Weights of a small self-supervised image encoder: 32-pixel images, widths [64, 128, 256].
Rows from expert 23 of block 9, named by matrix and row number. Rows with one number belong to one neuron. Each number is 500 + 25 x the weight over the matrix's rms, rounded and kept within 0 to 999. All counts start at 0. Numbers have three digits each.
# gate: expert gate (model.blocks.9.mlp.gate, 32x128x256), inputs 0-85
# up: expert up (model.blocks.9.mlp.up, 32x128x256), inputs 0-85
# down: expert down (model.blocks.9.mlp.down, 32x256x128, transposed), outputs 0-85
gate.46:495527508512489485541499460474526514542482480503509532521477498513502490496473485552511519510496482477531533476555482520524503484462456519483531530487441495444521526488481458494517526504490526509501532540525494455527500519518477486524460493485487473491486537
gate.47:481533514452519481498453545524505502529524504467487493508452491518530526545469556507517573503556497469533497466471494532504484513489464486456490537520511520451443527500479482534473500521474511511553500521530543510545478527494524507516484470481463525493501480
gate.48:526495483487504503474486479520494501491501499477542521527529465481510532496486489486513499513520480509524508477521500460519476520541493467518547456530467489492488496476551481512451536488520483524499490509570532498460490504480528532461480538522517518517490499
gate.49:507498511509504494504498486478520488507514508510510516496513499502499476514497495498495497508507509512508502506494503504503502491500504503491508514486506500512519501506511506497498502498520505478481496523504509499499497476483488512514496518479494504477495500
gate.50:515453501516501488491503528511461518468507485509511471560506521509506493532493503568484505526494512495498501449472483525519506492496495475469532495518489470528498512545487481557457492446516468483462490488488455453518502545485482500519517475497498534522491466
gate.51:463522469494504528488541487475487508526486552477488488508466504480460486457506502536485431527501495524513536517489483484513524503512482513479529501481502516474474502483528499503477487514545513472476487501520454503513558509457490534504502491544484513489549493
gate.52:501505464505556502464481490518515492492500543493497488513505527528503503521499530488471547502495481499542537494435497496556484495510491504563513503507525508506461485500475442484515444483524509529549523486508503486537520476526507504504475506520509510473510483
gate.53:460515500493543537542529488492487520459503506483464532539486479503473465490503512465529498498477495474490544498477498497535458502504458481521479450486512569505474528500469477539448546558466509515469509457486543503491478519505513527493470530547499536528496488
gate.54:519498495535557499485460522501487482496497490489457465459491534496504462488533485489496499469530502538479521509540478492465536446487506523509473535516495523503502488470470499528553496518540548518473493537447524533478507499509489508539522502461451500497515502
gate.55:498507494498508502503499497501502500503500498499504500501498496501497503504495505499501497504504498500496495496500500500496501502505500498503505497497502495501501499503502501498504502501502496501496499496497500499497501497503497497502496498499504502506499499
gate.56:492504501503491497502504503502498505495506494499502500500506499508497500502507505501496502494508498507503499501502504492500505499494500492501503502501500495501498494502504496500506505502497493503504498505495496502512508501496501505500498497498503500486495503
gate.57:488488454476509471493500481485499495480517489491513560462516548496482523498517491488508477509485512491550524462480508512488523541574564528496489488431497532450554471488503465559523473487485492550510498537475473509489511480468544464501498497476522481532561496
gate.58:489506516471496484531491489531514501462504497528515527551523495496509501460481528532483496514497496489468481529511476497517487506485465543511488514468462475504517498473480474526514507492543458476535539521508478489499521497531494469508517487493545509473508578
gate.59:503492505479500470471470477503535476532487434475518527502538540528476518511549486509484492479456451474493494487547519501478447488503490499459480508469490471454447500534524485511496551513474482543511505484534486496515504514536557536509498463499528526499509497
gate.60:476516533492504485494522507514460499451473512515482478503500476525511491470495512536512527524524495452466486495530508492485476509453489460507466503512522468467453506535503486465521541457484501528483511509531504533492521502464518501435490575479504491496474493
gate.61:466483448489521497539530544541479486490509523475486509476467530451450529492495500476484541495468510482536480505561503479531543522475521480467502523462479538494530506531552495505520508456457511473496482528462455453502522506502517492513513504479458565487480559
gate.62:516466558481490526490549508501519469463482564514514532521548548475464511517462506513497460500517475498465465500451493498442462507472489529530508489528530474510535522510473485470511499504541510454498536454524467492498498498515516463483477479498542474467492560
gate.63:493538497483475527462495516538469538535504513482495475518502479466543498532472485526489481526483527523513490507497502510502515559482521463486451560474514483485479466519493496512463466463507487490467504486501542504485551506500487491494505503460537521532512444
gate.64:499501477499538539466479513520461583494488482463504520484501486476554518486525473525493501491516522463510513444452479501466507508492537465455482486508506508472485527515496469515543505479495473510509456500493528502457503518513511495494514541504462576466510488
gate.65:542551526553494497469475499457503501476490464489478511479429495523489471521482542506510488451510529526485523565524486506481481507485516479535500508521500554526530521483524502529530513491507510495492483492491499515491558478498504478504498511478507482502490517
gate.66:504472510542509485500492479503504462509535475474535522506525531519501499442536518453531495484512486521524505515494499541458535491519467518515481475501496454476513498566487485487541482527529482524453454499491502510508489462511505459539470467477495533490540527
gate.67:496470503493528546496530492473469493521553521518503503474484507499523463489534494503479484499461511486511454518516527506481468476468492508523504526481521494453500491558515512479512533528503516495500530539527494519538502507516454462479478501506472491499470520
gate.68:512525526529523472546490492462509499498540516444497543488522531455481490459460487479490455514540573495509527497525536472554494491459466497444536446481500446502468470468459495498491451556477499490525494507456516433528507521486452492488490483493504507510479514
gate.69:534503480568471470470494495494572495515480469458527476523541496500503459501509483502517483490533468488475494516490501499546503423507451542493476468515527556554517490528478508543564494464512491487482487487429504532479486452532501498487511488457457474469517522
gate.70:466503481524484522460484496469510539492501477507551484453465516489511546485518484452505491518480487465534480518525543490458543483472529488460487462493494448523527456495501504528486484540471494471485510551505519486475508500499477512488501507476503462508515531
gate.71:492497530520499538486445531521496526479540519519488482478515480488448509471518491518483498495485483518474505434489549531523512497466490465494525521486540481529480514520468504465464512471517508477480525502509475443494475510494492537482457481484499546476571498
gate.72:497492502445529496501537515494474492521477508485470498514549462477526540494476525502495499481486468508484534477466508484497557508535528475523507464507496528503520544516544504576465510472540493513537485495523499527491468495518488471518465489491465505565507495
gate.73:547520488531484533500470510484481499497525454533552481520507511498442491451527500485470475465472497555496498493529514476456455497375521520491474509526491518513486506469477528520513522515500498499492481532489507486493474531496502475467541462487543480469532534
gate.74:517488558479488480519532484438506482491512491482486524520528480523511506455561545516470529527505485521491495503461585489522488510477526503466508514498526543534502514493512524499520474502469470490510523541470510465503481487467471504512540506500478460499506460
gate.75:458487513510554487504530556515503560496538513520516450492461457517458499493520453493484465559522521458462490490458512550479484504522524513494496461513501475479492446481495505484515502477538512520513501542518456467508490447543487503519524505506493511524528521
gate.76:527536531466510499487495497519492464507506471519510504541486455517522564515527515536537518531492469507505500469483493504454465468485549468500527470481475518520467518465485471516500480500469549447516508491477497481507476454496512514485562469487493507469490480
gate.77:514528490513534494500529501471443473462535509545490501465520500430482484494525515474536479530484505458514517490518492510490508524509500509551502534500486516521513487524450490485483492499484489497496548528511518494486491501501513511469509527508508525475490504
gate.78:565479489499456523513510488491483476513552503506519468507475498541494493523528508518498511525507480431506547504498496530512554539509498459534487550545502493516497516469492519518452494504467491489535487478510489515522505531502460461519517514482468514558505521
gate.79:499526452505513473550487511548503513533498533513519512509521544480527493516468507462520467477496447492475535441510515503509504553506549502537486519466497463540519491521540527561461480483506513499520473475471485498468518465511479486533516530502447487537504487
gate.80:535462485525501506511551447503471489492513476476557484535492536491525539501517525522485482512539477506518536443501481524475499465530519451475482475479498522469532477509498498539477545517509491471530530528477500508465506503504528511525452498531484479531485483
gate.81:503480493470517508512532523491475488490527506512527479547503545467517544522502537508479494497527446513521490479472481507471508526476518481504538487482493520484452500515500499557487476465537528488455520488533484486499483494484498472523532520517508529565494485
gate.82:453494514534498520505541488519501532486534464531531544474485508474500500498493504476503494526502465496503553542515476488505522477495452499455499508506495472501497482457479463521498508492487518547496490465501460484534481495513471463489520524456457487501478531
gate.83:477551516486488502475458542511495491459525519566480492497520493516499521506501490512554488483550467533503514458504514497527523515503528523448547502475515533530472511517483503524499506487503499529455493483438452485493532451491525521512513512532523476491522482
gate.84:514456494477473514453530505483477528499505510497447516476450545488513545528485436492456474519504478489468465505527518552529485495474510461549470490510460475487508533514490483491506528501530500458538483509507526518510497517515540492517468508513483478452503480
gate.85:486496525492473526489473495494527500501502498497491463496451515474491507494481552530464481503502472518528529490458483457482515536508471512522500475555545460481524484498472484488481489501514502514486567536529488505487506482495509500507479522584506505516500476
gate.86:495547565541532505519499521489511479514474459542519502514497503479489505500532532518516473490469464478509488550511516487504562524484487507484540488493524474468480497512495481532456484475497439512503499477509488516488496561457533530470435488453496522445484478
gate.87:450497483420460506529496521523491491489543492552514485450481457514486481514515483482500492485444499452519509469484521518485529552516547496466463538537537514476543469537476479514457467470469472516564527519515511563493525475524521532491505528455485511542521488
gate.88:484497514488523507516507490508500523507470554505497476494481458530549511488489519514506540533469497467472537492515529461546537475497469466553529516531511482498532500519485524492523502477514533480461525495528457515540484496499506458556531522478512491455451539
gate.89:498544528487488497558525533523513472472477537521441508526501441537544504454459526486445484454455490468490463483484521522497515528533516503543530477438482498485526520520506520520486477509514487463522440463526495549519548478497468566501484490526480490496467506
gate.90:496494497495492513499505512492505501507499502492503496499509508494501502498508503498506501496495492486503508510495498494500501496501494497514493489504507497495508494505502497496512499496504486507498503492496495507496502495502503509501503494496500489489499499
gate.91:493466519534491506513519494524526520469516523489500504494502497505481534509497495506515482511547524524462506490515498527491480475484481457494479489528537447533515490519474499501461459501472482486527456488515496507536497487453505531504539465461488439487552519
gate.92:514488447477510487515457488529498469528456495505497500498506540449503514508515516538529482481514477470496530496489504541502502464457465495532477505523528470535510539514506459513493464497534512507501514461512458447517532472504535499508510479519515491493521482
gate.93:523498487541519462497477457513529502495481530486522479516473504457472566493507479457513500500545523510488474483508488507484518508546500485473494519511510486521495515477493490489500475480529444503517500488473542475518512464537496482549515494495500518497480473
gate.94:530457462550518493491454524450459503535521459506474511500485512501514496548457514532516530486533503496506471498491505476513530530532492550514477539487501512499478517481465492472472529523513517449539498476472527519501536534466499493499515503478520468501510513
gate.95:469527500437543496541492512500504500489487516517470511498518467497530533464498524532448496486504492509476550492462515483497475494523475501494478468493476500521441476478488489507493488513517507514471496516521522496533472499492489476504517525516491468509558556
up.46:477496516463519526458509528454480519519484520520439547521497506550497515504487502470492482480487481498509536475477518484432516491493527479502487435498507584469496486472501475517452464541509526539442500507443485514446537531499519545489492532500498535535499500
up.47:472503517488502494518531496452515520492454474491487489515486489473563489510487467482523460501469503509501491487517482438492521497524516506539484498502483493504552496520509512492549514486468484493515565521488472474509532520523509490519523529570508495421471445
up.48:532509474475506475513485490503457508444503498454491492480504474496487515485531473463554433465491498470512507508513565520489484521454506502499522465530493502506460524478543485504478499482496503561543500500536523468487470491472472513496515526475527487499509480
up.49:499522496494479506495503500496500481494508486502502519520493506487485501499495509504510515519512509505499485511506489474494493482492481516484485497496482499495494515496508483498493510511502513516486529488491512527490504515523472499485502506495510489502503490
up.50:520516509508533473500494492503461438476526487521494534453509462479464444508471493460536501530501489546482448544524492504494518573473506526432516523486469506478518506452462496467544495517502471496467536500472461476497528523518504547458490536488481475507498524
up.51:545477485533497528499477510494497486483512442527530498479539495498516516532503484478500537489495539502480492457549511551508472499465491463529471475509526477510509515513458521492511506493472520523543502472475511460479462530517510487515507510484528503521466523
up.52:530474423458502492476527494539522484478505542498490464520484503513491526495514525473461532495460493518489532471521505488498511511492491482486502507477528519513488519508466481510501484497514455600544508452497492454542523489547492488502484495530494524475514468
up.53:505475482506501496481476506534519475519483500491541486459522482472512486532530500506452476483466494492508432470524530511442531521499568510489519550503510483510559472492492521484545501486548410467535473528529458487504494518533462517514548498449509474461487514
up.54:488524504512560508497471500500501500493504490499505488444499523476493440469514501459480485504509531509465520500505479494443546457497546512517490520512501532499543519457478468469541546527542531462506493540459526532480519538535520519516463512463503502491542513
up.55:503495496499507500506508499498497501494499494497499501500502501499504499497497501498493504503496506495502503499496503504498499498502498501504504496499501500498495505498498498497496503501504495497507500505508502503499501496502502499502504501493498498503495491
up.56:503501503499508501497505490498505494496499504500505504500503497496495494500508493514494500505498501498498499503507504495490491496493504499499497503499498500495498500501494499503494503495509502492505496501501499505496498501500499509495500493498505499509505503
up.57:501509505512516491493507505488534494529504515504491483534508475503519475497435498494455458551512516490477516511467511491547502468468501492470506534507539458502497495503540516476460504537503530448510513511455543457482495552510489493471508496507515532510488520
up.58:521495483514502495474534448478497489529478534435507492444505508521490449527489496476484507508483485511534517494474525531512506503536522490500494500469529508473528484523540540500497491534475537553473490449482529520507485494484549519501482524513443517503514416
up.59:493481458494501442490466485508515461525503504464487536484547527520460505550505509482524505486479490492537544493497502501491452535544525513504459512506519499453471486553546498454475550507458496530523504508498529537535523526548516499501494516549487529513461525
up.60:479515480504461498496489497505449480502477494471523478512457501497530512504523475504495499487538526502468491498490488522493445513460478510529467507490504494475487491502518533485503529477484498553484509497496525532514490514463490466464496523494504478505480487
up.61:507504430440507529511534448492465499524496512450458504553467537488452544499524456462456484540528472471501470482515530469515522514470471490496501501519503533505489548508542456469488479482488493469469458548532459474493506539492530555489505485471498570493529514
up.62:463534437530515492502460493515532510523507478488467468485462490524535517495501480495479545520475522501519524490557501509539528513526489484476494520479464522477475472506514497532515492501468450524498472517473538496520493473487504534517501514494484513525479448
up.63:505453515538506499517505485499525472495509488518493534493507522532462482470515501467499510465494473484532491478509495534484474424547488526496511451523494531508543499469517473496539544541508481529543494500478460527542486500512496511475466496544468464473471524
up.64:502454483501537558474474511519483550481492491496527479509501456464529510472524471503467507508478534427535514505509525490456521483428489491460474483522532494489457500481453470520553510491484490537502442516504542516488500531476529486493527475491504564492495511
up.65:502481477447509534524522498549501494519514526504482456519530473479479561484512502475500523533488489492507498448483515496496531521528498513447485496545506455479472509509485508498456507505492502501523503526515514517509468513505480510491508464471490515507473517
up.66:495524515485463479495483496487522529486522487508464499493523517509500523483523488437523465455550488501523506493497494507480515493502473546491542480537525471499454510549530494491477470508475466524481499488505535469464453481534479469514497515527473446514546470
up.67:480537542513501475485541464489513489513480495469520470524537513496496473494508517459451488491490488511537507481520485507496500531497510516488503466487460519475525509480498515498493498513484491478535529524540514568542537536469528554491467463504509524501495521
up.68:513501439489498516474500500533471512490458496553476455482500449540505528551537522506520540456468442492493470465478472525443499501516537473531497572515484541503562547523532500485502525462527498507470500481544476563473494487497530498512496529517489504505497456
up.69:494508541554527489517476516520531490497496533526555497496508514526529497481497499544481475522532494496479480529503484466538516426509465514467494530535495528566442490503483458504530478491504529509476458458426533513496492455539459497527539484500459474532543517
up.70:494529463486458547508455488488513524493489501508531494467447470449546563470471490475500532495497512530513490493504528457470526470459508476468464483484507509561479495511538514521487527548493474470491495519511486524487507493508481492500476506532473499473511511
up.71:456470517465477539510423519514487515498511516487489466498523496498457516495496496488482548485480491536488498460501539519509498494502499476483504510524526488521509516501503507456476521464527509483477534495510485456480476518531473523464502488471493538466538467
up.72:495502493475519489493561525493474464520477516467456471502537470470532535507460539471481493479491479508510534468453515477526563547561524505520535514513485540518547531510545482574480513506532483494484484525487522539494456508518517489489453488499463488532506471
up.73:493526522503499481509521538437485557524474452528480505451516517481529511504553497503457512461485510535490500465549490450458497486505552444479504494501484514531513507477507521545466488525443510475490479504530509497469482517472489527503476504485501513511510422
up.74:515475540512475488518507476452519504493524462487482541528531471522512465501500577527509492505528458498470491476464541465530509487492523493487513505485484510498473485499520527503497456531495502503482530539469529476543490475485512455484503483510494454483489456
up.75:455477503504521484474489535521508569489562517535520484478458490525467498503509484511472475570504505480492483476507503534526490493513489550478464467496463478489500471492495501496501524489540504529526495545502465469500489465545473482520502518490508507521519531
up.76:539459479502475481503388475471492500460488513465498521459545558519477501478491450525486481463512525500538508499500502535467500453509499455537472514495497474465499508547503481525482514510484503518473514511447471477469514531523483473541478475503489526482501520
up.77:468496501468511495471477486477496557525496476496522484522472517488522492453466487524551503485491533504495517525481487472462482480502489475445500443486496510508516491475531494530502503522527528494524493490519493521512487522482461503544534517469492482519506517
up.78:535462502502490501500533509500476506507523502474501462508490475503501521548492479529486529549514483466480530546498519496473541542510497497532468507507536485530483525500521524486458467522473506508535495522548481509496497525469459469520499496528457499511515521
up.79:537500552474476528453500519542468496485521508453531489522537486522521544493470464538449514488471536490505510501457474553494485442490505492476479529489484536478510519447463490453499514496490485542482452524479454483529489492513491495515509456532493550470515517
up.80:546475485518505518505544461493456496495508462481570470531491550489514507515517525497481483511538488514515545462512500517471506483501531449483504478503507505474546474490492491516466533497518493449509521545467474487456504492502540524510466496537494470523466482
up.81:508536530538498510482498464508498523496472449481492530454501466512472497455499517490497510540464516506474522496513473464520518482512484490489506508487540498513535480483493484482470506524455481526572483511486518511459512506540499509464489474496489490480513565
up.82:514469531473500514525508539512480515480496514468490469524499545521504488519515508498449494500499472498495509528458470474501519530496514541498542498459511489487510456489490489544514524502533524500488483505474464518464483531525506464484537494546503520523513509
up.83:529478503528516497497526470498521536530493487490510519498467508519507531513454530466476490497500523483511484546499509508434464483501476500550466521547472462491529509487500507459490484503480521474550518550544549502516462526501467513499480520490480503489473514
up.84:548483475517516510510468489482542513513477493500537477522480461498528507513513507478522489510498474504546500497505503479484513491521452510524474463503509547451528503487498478505446471540499503516502494505523541481495526469501464491504499489471486489530495505
up.85:494504485446521499521501494483490558514517519515537516462535497511537478502468482483483498520494472481529477467543509521526489555483484518478481520504461464444492482514537556501508507470493504498485501444507518446461443521490518485467506489529508505496503486
up.86:485487509520524521479452526518487502502481498531496469548564488437488494526504522509493483492528454493479529502527465517481508520522538499478541498505506480492477432511461499505490494499540492509503473461480507481494545487538517473488468534512464525476488478
up.87:449512506455454501550503502545525506502544510546502477463515408517504477506513472466502515489455507448536514460488523512495501518507561490470466556542519497483554460560489500494462463448488481523527506502545505541499516471536510519497495539469496538504521462
up.88:455509536476514526536494484514504525514449527470494509482494450525546520465474510522473530540474508447467527481533501436503505486474475507510523495529504473499565510535472513509529497474498540478485518519506457538523504499507512443559528496488524473471477553
up.89:482507457508512490470483433479492558510540479473545503465492554456481511526522473500553527550550503525524502549526458472499468508509456482510465521547535499526461464474487459491539501501483481530477561508449552512473476520520489466487534523468505489495509499
up.90:499496504500503497509494502511493502498498511508496497516490498498492504498488490501505502507516506494497498498502500506507488502511491495503506506507494506501503503503506504500484509502513505492504501494501482494498499503496513505494501496492505518505501492
up.91:500464453495523491449485526480502508523469511522479516479517499498502504472527463446505493466440490497522514497464500472528489507510472544466518517499478547480476512493492502536530492492544498485477521499474487506481505503574509486518492530505508503481481540
up.92:496494511513493498479530507468504522487525497514470523512492535509542461516512480582488513463468520513519501485506464423479497511518478531507499514468476500453472484484502533501542522525462484486495459526500529491520503520485493498526486551502531484497515479
up.93:512468471575523458481495519553507524474470517548549531518476512468503500487476501455536498513521511529480487524451468515495502528492533512477502507524465470491530501543463530458509471496511433453507522444457484516501519486540513482540477472475469492506468471
up.94:509521458459495526492480494502529510480538514531520514494497508513479546474461507516411490456519461513499557466495487484508455551525464505478508501501529482488468512504461492528493460524487501514464512537501547479499509502530468483495508527542493507558534474
up.95:474495487495544481554488521493483505529495531480464484494496503505503486521496522487464497536485538539503541523521513543497462438528491473472486495500482519529457514495476507484514537505507493496484511485530515524482481459508465476529515514474487454497509550
down.46:525465456512476504508519502515483492463473478530521465519494461521477511472518481479484487519513526511477517560458531462480464456507498522584485514490453482498550497442491514482501489469559497453479493525506501491465519533471525486552510499461528488461511494
down.47:513493456460533506516518479522521495500527527482526467483547488482520492539466502466520515510539438543501519506507482504523485489472454531519560528472511470488475509501474488542478532468503495542505484507536518469540446507516455504478475451495502514547505520
down.48:501476520496474502503533502458493514538501506530518470476537514449457526448556490491492533461505490497513518482519546537515513510500529465498554491521491516473508518500523478483486482516496518511438529461497529559504538545497485472516520471454472528503490475
down.49:492499498485516507507493495505494500499467482504505490505494477514486533503510501501484513510494529502502512500492519490500505500482493486508503521500489509485497516488514491483523497484505502501500490497481499501521491470515471484497498479481510505499493492
down.50:483503464473444522479530509531469509504471494469497494509508506494452464517467524461496505519512561523554519506487467493475497523493528479513519523490493542448533505487492529496469514469495508468525475511485493509459512447502507510443469524515465494446514524
down.51:488479538509483559507515471485469530500495470526479509511507479538506473508529527486527494509495559533583516495495499468472497525497479511518493519509464431502474522507520479541482521497498489519464494472553520557479447497461504528497496478549501487488509486
down.52:537499485513538519517489494544491465494500500451508518506486523515485493458501493477499473473486462465489488460455515472496503463486452484568487483547513516505486517528495533432492485447492516519550463493533534490467505490512544485530501479495501531455516529
down.53:502499524484569489513566496482471487506501487494436499499478540513497496502478482514534495516518526475485551500495512471487498488452470501482502539520478531525472542487506485519499483501458479513490479495481517512500457516539474486463499552496519529516505554
down.54:549485547471552552546509487503484519492475507501490493504510482518528476486495496490530519496500481512521467506461494527511504483523556520513538509500504492539512540518517478499462471487507502466489467494512453492468470518521494482477525519513507513493498473
down.55:505504500499502499501495500502500500497506499500502501501497499494502496502499503498501502491494496495497502502506500505500498503501503505500501505497498504504504502494503503496502502500503498500498501497502500502502503502498502498509506499499501496500499498
down.56:502489502506506505491499502497499504500498493507499494501505496502496500494497501494509494500494500497503502500492495503498498489506504492507500499493497494498499495500501495507500511511511500489499504498496498502492504498501503507498494495498502502506500503
down.57:498526506522541505482547485492522470490491486465500490563479463504529524536478502483530532474517472496490518524482518511532497516462507452464467498474478439513503467454487564540522474499482524464467506508470536474494531515508455460502483502538532543488501508
down.58:528530508492512521505519532512472471514519491452554486501483442492471515521589553480505456529526487525502472495536519556525505482496469498513497468489493506497526471465547491488447499484505496511468512485512529475458472528519501533528526516440540497492533474
down.59:515444489476487470483466515555469483505464492510469491505459531497463549475510473492514501492457502517463502475529536505489508521517451502525473520523489524496442543504541461488486509427485514556483513509493563510502480537531495518512544517482529496511497476
down.60:488514515465534506540523484501466490482495507478493506452505498514506473519482514464529535474491463519516494460494494510475531519503493533498515497484503488448518482515493521512469522509446569513461500491522480467529488483485541540497493490536552532502492507
down.61:476442515537498436505505551489505520499542493456475554547523514493531466450524505468486516535516498498510478594499512487498503498516510512462550479544481472498519464482483496495470494503477549515566535535465523532474483501492507465529525500458539489510511528
down.62:533533518521526518481536489527514493501482487518558482521515501495518475485502558453539462532593487556507516505458470512458453481480506502481518469470496463502507494472528502522531443537568533464535485496570445515511461485491472459502447477503508502511464515
down.63:525500530511505493465492506523498552523489470489484501486457482487470511498495547492494490488501470488499497521494468506487461454495530505538484509492500505469504532498544506508470499488502496470499519483515479559487457465479473498524485442526520491503502504
down.64:537475515500481496497522467476497462538469467509511530529486477476508511581531480494473542479498476503511525498484514540495504483442428477566522516475506479530475459516492514498492497456451509446560528513501537455456473517516521476505500516438504517483500535
down.65:517451477510508506520476496499481542533516462499526527468565487479544476529454507520493526489507482522514508542482476535489518468507475514575543470490461498504522513483476487450467478514491489505501504472488522507494499549488518527506518526479513493513508531
down.66:468539537527515521507533461532493483479525530538480529487482519464480505494490494482493509493499531453528530536488571485484495519487528489504510484469480492535551479539473503472494542480445495476467536487521493505509468520499495500523440504498531489487481501
down.67:507447473510539526482539517505493484457522484475527486489453534544512510464522499527529503546444499457526466497517506521509540494499486496499505512473526463517479560506468534490478502477496495470493541484516484511477504500536436510514531434528504549505513489
down.68:523475503529523479502490468487498480510493524506509554438508494544504525485532497515473494541520514494468471506510509522469515503507478539509506491505522503471524491515470500532491514476464497467517491498509470527501501511486543506490451494483519511497469562
down.69:527518506485497493450522491482478529519550493529499462561467532470432513506533502527490548506502522461503545468497513487536497506501533482472470506548468540499482490482496509478490507441468513531504495504483464468518494463503503482449506484515486562471478505
down.70:503468503512466484494545507465517523507506483478503494500491502571523560515486559482437526500528536463466538507512489476441506473474481446520509564490491510553541469487500512533508565490491500460497504485498502512522494487481499492495521499524507455474451445
down.71:520539498554468531477501462496526480504503488522473476518498496455472457526529476518526523529518508525501498490492517543494531440552475505504503496500487475517525489537487497507515494471497502513538475527516493501515542535486487469473470456467483480516513501
down.72:534505488478516491527494485517471473462481502519472477510494454486436472489512437495513520458476482521504461520502548470518553526538548526491490501514483517512464510465484523491471547494521531516467528446468491516528554513423521464489498489507524500473468434
down.73:527479449501552557525560474479496518476499521493465460494468496555509518541486412487519493522484481519521479457542531521520484496510502538561539530506501462519534553477495523511463488520515511486447469464529418436480509544494491451497473477528525486461513502
down.74:483539511540504499512459523506459485464498459523520525509510541491476460494524501475493537482501509502513545526538487450514495489528516522492533498498489484472495480490503495495503488537478552498499555473477491473496445508518491488477497528502498548496487500
down.75:512526469507492492540572446511513496516507517507500516506514556504520467492537499492488476485445510456533492482523535492492509517426559513529496542512505483467496550507489565492489514557510552488513502487497543437551450507525490480414515503477485509467483484
down.76:519488467490508502478461515527535486455493489461468509507529533485476497530477442544485494436470503497511486506477532475489502491501488469488482502519540519480528507516518505497481516446509445477496503522465478458575502497492522496485468502544469494498483528
down.77:516502495515504477544501505491503468494501453510523497505489462456512504516549442483477515454520491514484520538493535503491506487495513525479503481467466468510493504467491473493491515455478532493475500491502498553473481502494457503534484477485473485530497478
down.78:461471510490506496465502487468531481526474496479509524532518461492502535464498527533468443509465469455440502448547516493519472475499524528517504491502508507475477488513479534484548520482551493455552478499524506515515491511482526513457541518502493498488491511
down.79:468496505487479526430505484510484481480490504499501537532533487475498477500551523500521515522485504493502460414513472485514533496511524512490529487463517484466539471530489516472521471457568550454505521460513519513537508487507514512539503534468459533462506548
down.80:496468508446534545526463457443475510518507431498523490509508501447470481470488512502472459527532484529497517519520492449545528492479492504476493467506505477503516488533507516500491511546472545546461487471511517508481482504466517463509555515479514512493522455
down.81:507508504482469514543484509493492536552510543510517499508479551487505500541478456493466494507509517481499523498486486513475510486504538502501498489513512500514507486552504491533451538506484513473487517503479502458508429504510503481511469514503490495541503497
down.82:478464492511508491493476509485562494489506516530541505516446543478471558489493480543515506514506521477496507467489475501458499512461484493478469534503501449503509495529533490535447546510517476523485540545481457473535483480470467488491483523474462467498445525
down.83:525462524495489517525493503501504523485494515486500473518487471525549533498499495486494549462493460498490484490518478513484497533497499432485477504515504484503495470500499503514551497530520488473478473455530523509544510501498446525448497537549519524493476472
down.84:482478480449479474524501506495497510532497495506482496505486501522514500501532513523536444439533481469484479502494530534483516498536521444536527503494477521474487454533517499518515493522542475499522465494490473495487501518523524475514489491507496533518500491
down.85:525476481495508529525491501550493513558490477497496499526529495482565573495490517517492505459527497540493498504513495479487473546513495501515505497464473496532492503488475482452531464507529510507526512496471457503500515490525553447545499517520484488487494519
down.86:487515547516535478526508491500451527554515508502504506486511500503544500523501528472466486538533504491504467480536517493503487519519501471442458487513519505524500493519502471531434484478485520516526489505441511488487537533494506503483510498519528515509545478
down.87:486473509484540515502515507515478514479510486502500487517510527465480483516571477518520511476511560455503498542536491511495523511474564522520502492525488508549545505503471493483472478448513461497530476501511437458486497483487490469534461462436453498537496510
down.88:508443509547489496484519499479530483481484528506518499483534453538505500479493513475499508502527492521472496527513502497460505527484518505523524509539506501504478489426531492475448463483534476487523531530520499531497522492472478536503467487453501515484530475
down.89:491486501514465528498471480527491482534485517556492529513506443504500499481520514502517456519504444480539516497496487487478496496460497513485545464467471447467512522473519497528445517477489500496553487540491514519530488529515479508470496516435533493500515508
down.90:503495494498492490510493504495499502502505486497498497499493478505504499507506500494504502493492510489488481507498491498506494486506506507507498497499500508512493503494493496500499511498498495505506507503494498506499488503507499490499506495505488497494509499
down.91:478427487478493520548490498515510478500496490495507531461501510495500462530496495469480465520503471539468522519491543505445530515486471518541499464525496506490505500530538476492495489471460536509543476516530474485526532502521504503534522428458479520538480519
down.92:489554505500485535496494503512546520530488474466490476446492487517538556512411482451507531489516517511533487517512491494532536524497492529506544501510462517521443520484493443528550477524533527508502492514472485452459513496513530493484533541483498486484494467
down.93:471526496505468542525476455480522512506500505475527510495506462518503509480491497483476467502511503497460492476554539483501515552504597501447532482527488496560519524447511483521515540521543494462513513525481477476545502499502490461466541515481519520508483505
down.94:512488521489493525488508505514504546458495515427510463478506499457464513509507509488514519489480517538541469557527486501536526524465523493483514459524462502501481494484496511510486457452495482514510502486484495500493500521516507547528511475500507478492500501
down.95:490495483477507473480448501507475521512491525551477455482517508500549530490494500443507498481465527532526452498491535514469470456475507478510533507435482519522518521516522511535493499452517509461506463552463523482510495490493534575528473475499560520473512489